From a checkpoint of a small image captioner: 11.1M parameters, encoder activation gelu.
Rows from block 3 of the text decoder of a small image captioner, named by matrix and row number. Rows with one number belong to one neuron. Each number is 500 + 40 x the weight over its row's rms, rounded and kept within 0 to 999. All counts start at 0. Numbers have three digits each. After the name is the row's rms in percent of the matrix's.
Before each neuron's rows are labels from the 100 texts, of 14976, where the neuron reaches its highest value: "tokens" is the input token at the peak. Only what is clearly more common there than usual is listed. The data: rosettes with rotational symmetry.
# fc1: MLP up (decoder.blocks.3.mlp.fc1.weight, 384x192), inputs 0-191
# fc2: MLP down (decoder.blocks.3.mlp.fc2.weight, 192x384, transposed), outputs 0-191

tokens: "-"
fc1.114 120:444530526534425502549553462523520462531503489458462480511500501467503510474524517524458533459473511610446500519471506535507568523473529455473471501531521501502512511487426512398444552481509511467467511438537440496510415534594470534477583533567498477471442523552572475490549481533507500452504452498462537493419468573535460571575427500456485559423533520458491547465516553519468570425454505491500547512522431427515501446456458523445495469523463522464445517454494432440444540496528475485592505515520502489525504538528553538494530482532580490443520491460488467498483510469528484552
fc2.114 118:417462466503529401486531498548500535473496509501465400471500512532517474513535442533422498472518522482470544513477464453517490475477454440471469526479514484537530435452531545436437480471535587448478441503491539480543464504498528575541529504495528460479473501466490507542491539472504523560500520467454506461467501535554475555537509525506546480456504488508464548499477581492560570480452416431482508535561521486499514487538501561436460518516499520455478402451527566530522535471498434439522530462461570514544559517575603483580522460569525480510564508466402479479436494527482539492

tokens: "an"
fc1.215 079:514450507545504566432566532510534447589478485551452497598552449487474522551495481452560506512516529511478442466456526548460500462392438460448541371535554451481429510527502478459496529472480500439473481480534546473470502514512602422489474500548557523441440506515524563554504469450504444479467505517478539467516459470538510516448463535464475518519543490573545447445497552487556510456466436492503504445539496570482521528440520508494530502549515497438516501529515480468435497548535496494523514443563498471503514580527537545531430508487442516465467500491494491470508533588492488504
fc2.215 083:495462539460494511506452471485473578455468496439509460529488491593539510506516503544444488545482523530463511542522483529574533524497561557488473557537540522515554482481447520546491501457524515547429425490472511530497463513509425559548550508452505472517538519505435451504559544526565479461487420550545470495503547509488524534559497489536581495489438493487463519478493515524496392527415515519438455536487436525538446558540515450454468521464507458472481561503507518513522470548536430538545475468416503460468441495594557428539516450535506532501462532478502550415479540404522455494

tokens: "-"
fc1.223 074:564474554473448551456419459544487420552518524431546494497512471503513461471502436528490546495510503499503555509501513527508559471472504485513506491493501536576517472532502518547461591519505450474545482446539529536468497436505522432483441453551482450522467532528516488479488473543471421440541501540513469509509498545538499509543460429560440446505476554518502520565509498517466463471469544500497553427464477434509523485505484497517455506575505535498582555495543540470411544536479524472516460456532457458527469483541513628570540495592486547482487487540537501462512597531607477559
fc2.223 082:401488426433515462512528468560463550437494472535451432584466508498542544519504534437546478459488516532471482474507505468493485462554503497475452516457519513516528554442486475456507483462528545523484480450484521507507464500463504563551505450494496543454527477522520496527469476459498519469536475466457560543420512530530508513488467519409551534509466445499479511500551468541494490465405502440561575506531502535492521514466404426516529508516514547527447566492417531523518505549555459510466577496521544440464545491497475476527511465512455599505529547394483483441500369496453546493

tokens: "five"; "six"
fc1.336 110:505508506559524421495408486546513513539461463518467483495529465571516599476517489527495556535508548489488552438464570493471525577571540507427494491493504518530527531457555535590522562451459468478564465553560519467431554506482455520538384542464461536425521540474540486461495552508460469514531491476577412463550522479446524459555501524490541493514507489500493483556397600509483533526500453472505425587537495470471547501524486520578483450501495522480570478520476520448532521501503520426549552501477503516460534515511502455481484507456457510512548487468518473499497449531463478509
fc2.336 109:505507490489493471455493480545503504481547524504504497447471512531539531519474499491429511442530513441473496529518589482483469540557466500470449564496552442522441428517581574560458551446460498508523419512566514490561520475518545506515384580492505517444526518525468473492478506499488515444532466497498522480574497514467546505477433450515528516525446451518531492500481466455539516486495545588518457534498475503481404492482457574508444515513423573511486514431474514487481474507508510421536505490441522605507560503443585551565486510451514540537555410524482471549568550494502452528

tokens: "in"
fc1.192 076:530470545440483478454502503590508485549506517493498468443457507535523534514469554478559510518564455554548488467475524547502475564446481467545429523581459505468471512477522580547472494558467508494497483546472505419484491505455436490511435540550463553530619526475531589499479481497520472469492467513523541558503473543492577513438488506542463527416512500483534477525529443462477421507551487502478484526463492472562483499537549503483484536494493516539430493427503474466481509541537485546574540509505538512422457421493523537437506490488534442548502555629475486592485477473535454533
fc2.192 086:512555467460518518458482527529433566468402510495541534584507513519497537547535509489471512536449513541464430519511493415511532535522484551489533490455444466470532478535479586532461467487545480538454506478462496563527434447512552537429459550454540449528436401458444460499496438521550546498504525504501487441582505497451528526530491490516545528521511452490523480491431519534534477480464443470493443381502512500530483455480456542477508509516456533429548494485470542540516504460498535449481454407507475486554471476575456449489596507490484545423474467514455548493506441492442552504

tokens: "colours"
fc1.327 097:470477512516450503532532593444489499399475493589579450435551455493488436516446474456509563397492519568541529466621414490522480547491474505492504417516478471457592443508489516464493484503470531526521454537426522512517491548441488461461540497542545493559460518448487500554477539486558494501498535507517477548473554516498477444561508452529479511472510519528515428547508440493521508555505463502543521433497543571438499489560477487503483513530567432527489495454510454470532538518476523546391494510482512479542498460473505466444486467464528517467474455531566513486524429470506476531
fc2.327 108:459543516442432466455556396477530467515547460534524496459507498483480420496502529566536513525501418515465519457528471597542481445445479472536563502506486530532400553539543509522487521511555466537582538474506514538579527462558522491452525574517517451463571527510510513529420513509489458622493527433511506494511461534466447472469575486443488460524492467512507547529504505522502503452544488585538466513473487487499483430459499477464541504497469509511480526429522521485517494480429572546539497464624498529486528510488493516495448476417553498444482503496463538443475501562489462489

tokens: "pinwheel"; "mirrored"
fc1.19 085:471480508484477455496535555494522534528469500547532474448505522426571535493486501495527451420509538591531466482538511401552443507481447461557486489533391407518472518520505522465515440504482516521489535477442588534560556461474447468455455481517447500546512530462544465478528456477497522515480536550522555519495494508465564451554534483574440502421521485465465528494519445468518489555493498493498445520510535515531451492531506598485441478493484487487523493505508504459513467493491544565538538498415542576476541468464534524580549508541478527517533528541539563405478419471509491407
fc2.19 086:515517465502521492462453494537454523519481457429418466553471507503494467481522535459502518487459474535513419576512497505451503458521510446457483479500505499483505572506484527482519518557531553555487521546574541579515444451471557518428487581518503472498501503427424493473428444484557484565479548477550511419534494513398493555416488483446503495495502485496428450565489531556535569465499468481503472422528554492505504544503388413502463506473470515453531566512553504452445526439545526495442513528486505500533457541529520525482511496465524480461532500498548508596517512515478592546

tokens: "<end>"
fc1.92 085:562459471474468468493587470504437520485442509481508505491483488497534447497560508477582477550504428445511482594496477514449478534506424498552495510502470507537491488557517554501477455521575502543535528478416424511519538492383450503519509479493488472510500541468493568456454479484448486451532459408513542519554537501450505463511495483504510568509508440524455536500536509520532518505510430430462492564594472469521396497525497567458464462487505511526480513475508503543481424483449533530552477474446553491446515446409500448553536527486549521454516488505486591579520464466476531442
fc2.92 087:472517522515588520467452538494476478514479490504499526494486579422496515486446454505483475465407558582432469543517507444543523433588548484509490537498436538460448430487491483550464491466442510492448498521556533498556467481534571481489495509466431510477495487557472487507497434482573481512472568534537543435515461410545511502538450507408467453479474490490566449532485464505490485435475542564533409439506445473498508566504455480469456594491482522455519540437524473520494541496550513475450500538515528551571564507539452561462541496470481511478510469550499485484526451459432495520

tokens: "in"; "<end>"
fc1.15 092:444527512481536566501521545547473490488546514541537429464541522483496454470430525480542555531523512431532479449569491516479463625380446507474530420444475502496458516525485438558476527502501484461508480541444470582470433457579457514526549467532553422491445528487461505450480482462484447489512505482492478478507423519495464464486478444506515477497534573579484506532485558537485465442530500493505587410449440485506521462488509509493497520484501468458456521499457526537473497572497503519462468454503508493591463469478561558511491474541502434548464555561500465483511495455562446460
fc2.15 101:484461520502437501502532506501491565482472490449469418496523497523507477554489534569452512524518471522427598474511396535572530428479494528473494502558507539478592475528429473512543541485536451447476545493452542473500540489508463547553440390444516586501555411506497491514473523521583449499463504492528547493435485500530528508599498518507506498474482444510536465529461500470485513513436466481499514538530534461465494529499545450521520529479455574533453549517487538542577510549383507553523480453488486494426529515509468480491500562516508527465510541508454502513535478551437409501

tokens: "rosette"
fc1.17 096:546472495417506510492465507583496550504551515498551452454486491493446411462458512477538520422501474544452516535488506591501520474442493551497512497490481517502520477531445528542505485558520495523529441545497466499421482479510565502542520565451490532490562507499553524538477427410551528484435485478534512479481505550506526564486339424509502550554445439461488452525548453551522551498554447538548516535529436422535501505448562494489514509462572544487438541528456503485494494523485505496531524509471478517502467466518513461425528495470504452504545545541467495522484445536559431572
fc2.17 088:448464511479496548484550526442510453470517507493459483489464496507505545526511487522485515565540478428520487512505485488546539500532498517529543497559565531532516476528462467475473500500470479534522584455499477512528379490477476516493516447547608520588432426504466493456463516609484574511576530506468496516570503466427474494516556536422496490470573471512573487462428548478504451535489498523497445463527527533542424499535472485530458546555544464451528491509535488490544527555439538560478413432495520458536535464467437457559474559523492568462501467545515542508516521452461426478

tokens: "an"
fc1.53 093:514495485515495510513505526477485454552462539485489525491460531462426498525466394479485480500501477478512478484507525482413479530489475541551490433483506546472486491560545501498535500471489487465514489579504445530554545587548537577490498419517529499493540512486518491555475488406532480395531427481495544444553479486484460490495525539515491487526500476510556435498514537521557468443403476453503451398482500479512477426482494542552493535426493511529482510516465412593497559479505531578490506408496404511527511502453484581516450515530570551507460522444551561556465552527506497505
fc2.53 107:466472511443522543466496502497472516561518452521455512600542445520486529529499545517432470476480538459466542524519490527541506472473581516501532486501492488532524576444389521537411426516472433512513446468565519532514444490501550464483516505490482476586546504568463468548544464569535455483504528553460516553478542496533515455513470467488478482449477548536504513505467434487510474512496540482492502480440465523451430567514543483497498489529482560538517534507532553533477320560538441463525509499493517499493400543513545442561554508492470500472511545466504525424531511539495443484

tokens: "rosette"
fc1.182 129:514514479519500440510495551485506510481526487499532484427475519607498547582483526554488522517532546470442534474433543446486513578602506538488536479466522513520540583475514483630470535454522447514516512552502526451510546494440541506514493453508502584511532555427498412474521511466535502506486423464557442471509527460483467457478445476501560460533518436512493464506440562497475484550466465515531516584537476485423403525497508545511498491474427527542525526579476503516477522491524448399468462476546551484490507474460553553460510503502511505540551478549503503444553491490459449502
fc2.182 105:517512455525479540525479486538459556492619527493405491451502528481508471521483524501418508521497484444531513473450555556445487546490488469474540499512477449518508542534533555571396579492492461517552482498503565495548521467516455501490412539659544462449487490492529488485445515471528539469517493488539548519523497509465478564483535483471506475474439415424506516545476505441482511549535473537488438523524494480474412479534471521522482552482456556518487482438484538473526437526537546473534437444477474585559511465513479522508420481454521522501558444504472524458455494480521433533

tokens: "rosette"
fc1.196 091:500427488513523522453425540516563563508557423469507501432498474506498368519490485438488538563502480527517508500512439533421462510444438499511556461474573475526467449548444459487444494540526459493518474451543521507436498453492495465506491486512486537487457503492512538516530441504447589487459516571506538508485526539502544466500437473482560475473517499453531422547441483432448536478491493485507509516546468515475522491505587453451510523433510555492479514504457484446460550547455449536526477553588476567558511539530509535529493474477500495577518545489520588437449497462461461584
fc2.196 095:449514485484524517515476500506452510545533468438478554472503513478493573456473519575505524511471476465541539424501495524559569526504530497476509464509481560428495597524471549558475489498468409516579541479449530430521484546493522497546551482536587483498587523441534403567405483479515484453451478542579453422484514487539444528499476509461541518513476466432478521443535503452506472512511455503526458543504488535472473520524556566464436590511513473464461542497513463496435516545529472527523524423482473442468529578477475576501482536548502519514518454524537510467466517581469526462

tokens: "an"
fc1.382 092:454452470494523595469499526466517482513488488534519572551420535516499450547504427528543488549507472427556499458536569558452499502496508517528465474522489411421461419507461503500517472487486515515473464513494381462510513582502524459527539550574492461557493510504469501533485389514479461478518441467520537493524512458527461517486537514538531493543556526547552501479559478492499442439460438462529487434473455516510493464467533516524520487429507459456445525556466491471508486536506502522479497437576438551506458571428514528517418534462549554465512477510542536453527500523403478441
fc2.382 099:509477534504599499470526506544457510559540514428478514482556511551467632453493506468483460560468498499480503521503550476495538467433542468533577561493558542508522532531473494486561410498530495429536524522467512503482449488523530534457509484467578523592532462514525528532528526526565449505532473565500443533495514495556525333543499466467518500515472545556465498504502519516542490504456492507444519508457540482463470525491530488533458519452544463570546551509530482516456442553544489512527499493401509456448457495556478451554471496497454540505451555452490546457540505494509430449

tokens: "five"; "six"; "seven"; "eight"
fc1.329 144:502565521533456515469568553496485453453477454515504445451513437518488519527520504505438547542538449492527577427487572433501468582491566462465484524493511478562488505479564484585440534458456469482547512571546528510479503499487456499461410525463444474436527500477464452549463500550497496531521539401545458508542563497422459390514488465478536536486495458537495460564432514478495475486525517517527471495453523511474499501488579484542486482531458506480577559424437510484521547501517488477543552487454498470467595481497515501499500487436509439555484428513463463486512572525437493524
fc2.329 126:519500438473468455446488446496528541458600466509503483456478471538524534487468545532464556447480513452515506477489602497461513573505510435418506480511466414487455482499586551568442527446505480517503479561516529460563590484454445465485416520496507447409525517517529428487450577511545518527546462453528486447561502504444529486550497443541462468545501448538487540541456517472523500480500455531516459500459447482523447464470522529526499517536435544581520523459500576541556495520427527490506465474449465525456530443470544493500488492531510492462508418558505501537523488561508449478

tokens: "<end>"; "vivid"; "cool"
fc1.194 103:566483486466541518472509457528476485581488458490492532569423484464569515477456517443498515533510492513441376520446535555501454445500438520469469565455507534453469518499520575487430468557558501443461470486497430470472494486536568529523500526496496488464506480548535478473511430520559512473545427445522545435526440509468482591516476492461462500452480496452504436467570531528499529531514501518435433502547499570468514513493563451461553568515468507423511478530476538505519467503521530528560509412450544498486438514560512521587544568523478470504483488557491526518529578513474461519
fc2.194 103:490428508517533385510484585482515485437411584471471561567549510567452510510488472516475449516538531449494508529479576526567552579496515431439472509528493544627517459497494470514461456462455523503432491526531529455485439512523524500513505489508518522457473468544473483449570508453525463443500517512481481491526521482460558522491521548582445541536477467496483520462443495475510455515461475427543474521480567533590474479481495500418494513489455453525552535502493468496547513485564463496440536482478463457550491505519513479549509554534527436469432523484418528485461430469472457480

tokens: "colours"
fc1.62 106:517543528496485530448469581462460489460520549490520471511528530526493426498448470506503486422446433511529568431559430501500458552481517490515551473487522480525543478469498459500463511434545532576481465496493505528452552562485465548466511454451483520432511529524465453592441494444529459508548565513537531581512532513523510496524391478533490535480491546532516486550509528518525490434521512506592459412462520527539490467534559480469518519504557482544453500451496510508576428537505536484429533496557465467501587476495504501438461499500476489590460544542506459447402442545515471525
fc2.62 116:519478517419485497449556419478531434494527419503596507471500424525473439497453556517489589499488509490524520475517543504463463492456471493532524511460508520495452512482446473456449508536448421547521585502468471477536518502486546479526546476455457461513524490555505404495410524572567468558492448494561472479500505481493430409544575423543435481494522494559496506504520464458517508498458466539480514526443451509497508497500548458522556458508510464552470489490504530562579489508440525533508440449544495466503530475534535485559482474547528533528439427525568439537502550564530488463

tokens: "pinwheel"
fc1.191 086:419459524468556478501480511611507476511521431502516466464540468533551515446443452520493459445461528554557414502534503500503502506517517562427519456510482454483528404548502565564483523486543552476478435478463490499567481469532446423481522564513528502508498469505559512510524568474497557573473552525385483519505477458499569488493550529458474548418438509469460507426546389476448535536565502482501456444513522488542484455522481548500533505467517497495543468489595490452485515546479522507427427506523495484498471495547517514493542543448551491516543468510492515487514460495489440541
fc2.191 086:555565496468438515491519509489523480492441485527560507465487546456488429496533541506514523493528497547501465451436500412502515490464507486511482530474423475449516516531528443478572471540562598501517567456529514537529471467501550537472483537524523430590504521415407483530492492496459484631466583553549457482457477473487453532558444503516551422463514468482385505501519528496530465521443479482548486514542511537495521525588515471495507528458447447442416521429471515439470476458474492583508529499432496508453483494564498523506480500484481506465511503437483538483498535460496486455

tokens: "rosette"
fc1.14 097:545549481512563479488502526505607533396566509465480545416532497526509437615437466497458507548532505572494500531395464588508495510509494454518530481446519437537521489458513499477397497453505475595437497473517428520508551518479460512539532547500472536549523527542498438525453461492496546518491542485506533521509535509482495450504510494515509530549530446471512419508556407496530540561523494477452516487541504483451500527507568468468499459507439491520561433494551542503504470492512467433514499519449566522541437448461501508535500501467479526483552500451506523535477469470548425575
fc2.14 094:531467461541482484451470515528535489565496518469520446468452506516503519429474518459494472545485497384476542485459508415455475550431449576496526483468537422470515533474533488511479555504460453484473560513490514493538472492508473505571489495578521422522530555446515499475468507480435559499504497455551473508464476499548459517571546517461492511453458453549521530546477593481468499535517422544591470532466477549482453434440520520490551599555586422496489544533440494494502534473487546502461477471543503552479472524513487493465441561522468517593537549493520541513427499441477542477

tokens: "in"
fc1.351 095:462511537455466546495546515451523549598528455503509464476560550514451479457515478509489484542482448436495518515517496495472492519448585513501567519481497547463519519497478446529453502544528465573492553453477524484506489559557525493460562518508544422419495488384425483434463553508505492479500450494480471453516509481432500551453490543465473499483465491538506424359468511568516512488467450485490516476543540537494499522518537526495522525462448560491538542497480497530517512521512441474449516473536523415545500505472548565465560586506576442518406467481553575551473495534516460474
fc2.351 093:553526424487466473540489468568451457452470484471520549477449448461496447551463444443455451521580474551543577407508457555499531530489487553500505470512525513528551472509473542506500567534515425495529498500527528505473498433497357487575456479483485525459503499591541499573555557492497507501497502526479502539493531525492497502517492532516473503539540486507553524587471436479442494484505544512557581502460498400513502468448530471551508538543524553479426493456546537497601414514431510487513490498552482461480491502550491475481527466547471455527564496486527463458499560488475449479

tokens: "pinwheel"; "mirrored"
fc1.130 092:541520549479445496533545487550563488541499549547544409473464503449530470475433499467486514389490486511528490482476454468547455496447441464480468493456479494418518477477507521542516473534519557595478521609505475533523473499526553425487433565478502588550518497458543525475504501485523469536533505446489465521515522492411444560506526475466478457438486471497465464475502398488572519504566487517518517436438496528495458433503504568472506434507501521541434521466445484521568457509442565493498512500534485488509525401507536522460492497517493520501444513559490469566549537532499428558
fc2.130 088:523425511508521527511530515468520579470499556492533498487523505468506436459476500462508491517477400533523483469601501499521541497475523526484527413539584489518486525537493536510470551498517478486568568428536535495539507476461495510501513559466478495418539505550476473572463497535507491612504495480546581506496488495432503473571533445520446487452520435506477522484513419496530461549529461593525440406469526516492447517533489451466518539572489456508483437444452518432501437475424580550482472435502521501527467546445498543537513505504503442505458470480482511463477460533476440412

tokens: "<end>"; "a"
fc1.68 087:492413474503512529470494477499505430503452433453459516534438481481470471494420453558458543482527519487423503560490479542477462504518468497445478541432574443493524473486444554560638562508565469419543451516558493501465497429551510522468552503487583433490431540536501541494504522538527523518478491444491563507522545470488459529500453492481548557502517478482504538469437528495537532479504513552556448524506493491454493541457523478474544528541529463428450495585449495470474524449479516572458508445510517500464510463477494433488409550508497468482457490519523603487541537510451518533
fc2.68 087:490569546472480475454470540456455532536502583536512448389506459509550536534521439453458494493526438451497510460514459501540498512495549518480591551560505538465522560466506460588439485524472467541426515528543520468551535578539516521493482482477500569494504450478458456522487516508457532488435472602522480551482431525556495522492523535515521496476519533517535410511480504497435469503493477456460463487474493575476479445513514490494480498477506511526569607483444526463571509478542535493524459555530475549547468597472494596485530422493515502464512522519487470550494506542595462534

tokens: "an"
fc1.117 109:498493497504477483481511549533500588497479521489531507535427497526472511523472505490571475433456512574500535466533539516498479490514445548548504485449485421448549528460509461430499476555525459520520526522435433524534545602471536512482418489397469506508469540523579518586535466488438508500581544524455541517504483462485560491501516475604450479497541462532515484511601428457499431477436542429496490477497478529531447550521523478520427489514516487508547435476489525513470471522514551478484595568515519447508544547560497509537537540537488544487459477583530496476497501496538437449
fc2.117 107:527537508500520541520471467474567462526526496547543529521524561510519464432457541473535524543359474524534528523489473445463467488583480464525510458472540549451528532491451487440500510534477497575491561533515466618516519511394593515507538497508476481461522475496544446546407446517559470552457512517477501516550479472464505516486511527447521545551535541582479494540549530508510459503509515467518531422450459491467533492528475490538488510527514507467549548473422500470426476588580444519412492433522501541495550466514491455486544474500515580485480489552543457518517508514484551523

tokens: "pinwheel"; "mirrored"
fc1.123 106:484562511503485447529527511456497492494437520524502507518444472520568459553429459481496509407459479615506532492491541412518523482537495497499498416522414455546572521481535498405447527496535579494531521480430495526538486578497491476440435555501486533513472547513500493552571585448501530518639514555495517508518494438521553477504563575548494482447570475476506517472568441451535497500459515470482465455452505518553473463497471583459490499523502499522491495490572485454567505484502521507476484525589534443447458518494516515497526509478514571457498508516485472468455482521507462487
fc2.123 106:487498507467481497495508463547563508499446567617444514477548506511478442409531457437446453452459446483527460481521450504497485417444444473480425551415481511457496503519503516505594524484481513547496527498512498561514458453445574502578529528621469461506495547468490458498430450521489496613469525486479513563484496506476450496483474493488444531469485551561444522496535521480476445483512459494569532491454475486442515509556492438512453475515510508507505500485509565519469513489480545557505531506523567567558489432582489556543480487479502528535516394485477500482507512554492467468

tokens: "an"; "<end>"
fc1.280 103:477460548521450514463493500478512445523491475481472422520454435433573520547456529520526570545448549521517522441485478522507500510480540433427515455458489490459503553471559481407452493575524474486401492535489550520483469543531561476530492544488477530472504517466496512576463465514558451465511479472457543566521518503468539538519489504503423576415522408500460494480474450496466505502452567505527494396484508596512531466579526422496488544507592549528476525514475483468487526581598512466529513473493469498512511476530541499553455544511475501514442497571533487517481504538512453461
fc2.280 094:496496504457508465529504504516510507436496483527449431490549497572439416551546510479483495518437406525467484538506505467500462531521468501469516539503543477452550533439492463461482506521469482545488542485567503549514437493526555535523553497424529488451471383499525470538532434521514471518507506440543531484453464566452499540530483494560476503495524539482503471530557549475505513457421517409474479510494502488541473449498468496529521497505465500510500483386439525567509539510526524542476548421505487503588493548565530474572529571611537494447430574483429466566454507542523495504

tokens: "in"
fc1.234 097:581483527436506517568558509490565544534484542503464531524485511463559525471514551506541557574488474519494450545502493488472520557458509450514428612565437440489466464529447529471545513501543492518521489527509468511485450371530480475490450518504551446534486560566535476497433422534476475538506502499472463479500497493475409472529480473454575555478463525515501460470497556534555541499667465477481518518518421481447481470470565518499568513488507542473408481452506548513460529495497468471487501483455517580518544474485472436495443445508487540475498505499487500545519511502492510491
fc2.234 096:435449507475437477501486503501470559513373473493490496514491494506510504525475498533484475478510487486538462535544520530543518473433532508538559507470499518509476483504527523596464388465485523436479450531490488471506500538556516546460538470465526523415522453568471463463502470514532495460531522520528543456551501410553580522543561513557507470495581489478588535499454590450459466504459493553538418499482536491462476495521502553511509530535471488537550500522468487587588480501474493507565517438511430450487492495488529511413523483420615510493459447488465518474426465467512485541

tokens: "in"
fc1.198 080:501503484500439453512471521476458446424501442537507422526474568447557543477444536496539475608481527394454454556500503592442501488555440541513511499514435524441512511532565574525502484545510455513492467493441489488507518535453486498515477552517531538459499497499453513445436429448491460482453482459491570490487461530488517491526502518462528549584482479478510518478585554507476487452541452460502504553460457478493517496525462541436426514478445510552470517491486481567538487507447567543506556450468500548521478470404497524482524574446565557512455507458461545574536523504467507478
fc2.198 093:489463422440541498438509581550470505493522461509453524515504482479410542491487437532388482449482492474496460544492463491548542428441507449508468537497514538560552447481448506483429450510575516399474530473516471524518511492512565514485504433507515441544487463525500466484582523485558486478473571556463491518567515446544532563522460483459411481495537521494451506532459496476499487484552537520536465527462583474418497543541506540518579531496495466496536532456527483531495499437568484497550513448456510494424487532504475485537502478564489458503479553499446568476469477391470515513

tokens: "in"
fc1.168 090:474477515447461550468407537437518503508489428502487544481565482449520397418518446504506536523497454497445568425510481461489497413478466605499502505490566537522534448540473487441500478567477480451551512486464528497505518500562483474478520557412522444570529599507514496525517514448519492469496567576544481545478535456529571488416477471465526510545547527509530480495436499547519556450486444529507507496511432505504518498554506522512534519510494516478486536519448452444479543530548443496420464478520502403454489531498500455465516479580517505512444556579503511526468455498488473510
fc2.168 092:527544528405511521460575449536541493553494522487506499540464528516512493533558467539516436446557473449527481507545449552472442500429501579514508519492520514477462488513462528447473499525506437539484453503421472472446428535445504459527490398553499493508548523507457498510499486568464573590506419443458482524484529491527391428508480536487540450495508456485494455465522520475488534556564467530533544502469545491547473467475476445550540514478519569566394501444511564575532437520519544517505472498459479560543581496491482540509446533448531499505470515493515471507510467499501427465

tokens: "rosette"
fc1.271 190:520494445465523471549467501534521547494612521464490492424456522538473452563489547532483470553506428487428514493462453513508459559496481559501571507444543525487563582527484502519485545526524417539456568479461502508510561511436528486489492456591538600516478529445487488478491508513481561458473477511507535524453527469546502511533490476463550496551469467457539490549509463486512500553514486544491541535546468499437479491471529506488525486495463505522474466521489521491384519505502464409424428430559494532540441492517504573518494498507520513504591511555481553441429436445504427562
fc2.271 140:499514466511466501556474502555510509538581491470501505447451526530485485524471525504472475591512465471479478496419455487497473566517503502485534484453535518534518565521495511530415567532448465503518550497511520507561554468459522523552511392631587535488497515416478459490506487493484526450478488507508540471497501496575454583552482488466511548528466465435522520501497511458463495615468450473452491498521466517476439488496545517524528527522454480478464466483503556498478474523476434444446467453491479549551503532447405539480446501489495505577610502492504542500402523472483407500

tokens: "five"; "four"; "six"
fc1.170 154:548499463521479453479422513501513584487554463468489504456516485592523504570533520567511512548490486458451564446440526448516445571558502571418521483491558512554501567478549558586417519469511428539530474539520510493481568462485470497514462502559500546503517506432496465511493555490472517479469502450554448498507599501436477423520423438484530524556405456461517443548424515495496504530546483521497441572539457475451482476511535525542502453513429535483512483492480521478486561503523462426446490498475502499498510478479518501485486463444506483560580492507516479475479540473490473569
fc2.170 137:475498488531515523524495453533495523497564471474516513473462522532505537498472543547434573553531462472467535525447554453464480586522484462426514525500502443524467485512604573584448586466511448454531487585528556487564521462494490523492415499580545516435510504468497459454452568513515574507502485473543494519530486530498544516563532477451514503542421469502547512525466552439520504504546483535514404564509501521447408462484514515535480504459398534508501470481492544466489456464470539429562535428485500545501516497441498535499481517496520487553550403545461536499472527482479465512

tokens: "an"
fc1.87 102:513509498484541530498545489526494523535497520496571492576489502554564470489472539497476480461420449471499495484522485428542489488493505489521536449554522487497463474532486442476574387489502492432494495501446490503546548506512608507485441576491476595501512538483452458535547443394465486527538514562470538509551465478496520513451526551561474449500505454504493466501593435510445424526507501382493465477496481518560466525556468519552452461432450501469433528525521456497492487538521508541501525441508454405518496481490498548571502571468449523505483534510511517470478583547476439493
fc2.87 096:550486492516481584525467502520451491507510498446524517575542483510524550511509488513514488473461514445564433586477517527540486523453509481483560501467455527454513506540522464527496437555539586573513510485544507539475414465471585502518528500483532461551567477488481507516448467558510551466554515565475518421465547452484512473559452495517533470504493448596478465437547506499533473504427462510495471472490549516467468495512542444552498524477509502518540471466474500434454476534598576558442445427476505531426431511550494463563485523493473499408478506484479507501513513547495386429

tokens: "pinwheel"; "mirrored"
fc1.38 118:528521554505493500564554466505517488489486537544549528479508553439510400438493503454459460385420445560531526475480453479527443478475524491511463506601469499533572516514459485483553469500489581521544549478482516458492480469563498489489500556537508547571503539491473510547499566506469509539540635547434471548523536461505515457508566495471425455498517465533446498405520439472531510479561477476469505468550476516496480488522507577527526530491581542499472502488555474511529518514389513493471411509567590515462463487454476497478469456484454516463461474490493499522508473475485471507
fc2.38 109:542529512523435509491480442540578515530456511505560493531554461508507466449562466473471443480476543556582498500588461502519493404415458482430501508460487572428439468569558514552515482518490528450522500520474508526504479442476490417558512559548494441580565524453488502467500500479521495540510475537514557454436493459475498424538486525475521433477482523544477452496589476504486468503519515521493466470494470567504536594516510505548449479524500480475471445481510496462516504452457536583484500533507532496467440451463483554439457507379441480542498474478513532570457537493510478462

tokens: "an"; "four"
fc1.281 094:521566557575474472475471506474523527566464516472545482492437511580483572524462472464472497450548554493484582463498510472483489443532482458528501450447546434528507552524506478492545526588531442500477524566490522454520528582437512435460417517440467525482504532523537449499560462465480533485606484550485515500456508462477516442511498508502472456479564505411548552523528512454513393512364521428538476503530510478482434543498489462527489472518488492517455524516517517476488399501505482516535542512543520497491496526463483563529517506524436558520494429531479482452541499448505483436
fc2.281 092:439510461457499478497463483542435523497573469516479498501558522467518458527498500481542447495463434515548461514471455467526498466546517525427509553496468549484494578498491446512521482407419511497490487480494453570478522549521507543539543492587506482457547486508479466482499549502538458533419524455545530494500492522470423510445510523479510523514514549626501436512589514483487430583511470495532552445469452492474442474544552476495537432547499492503571535485456469474460472534539423502466493507534526558510540411620497449520553500470518522564525513527462480474492562576438499483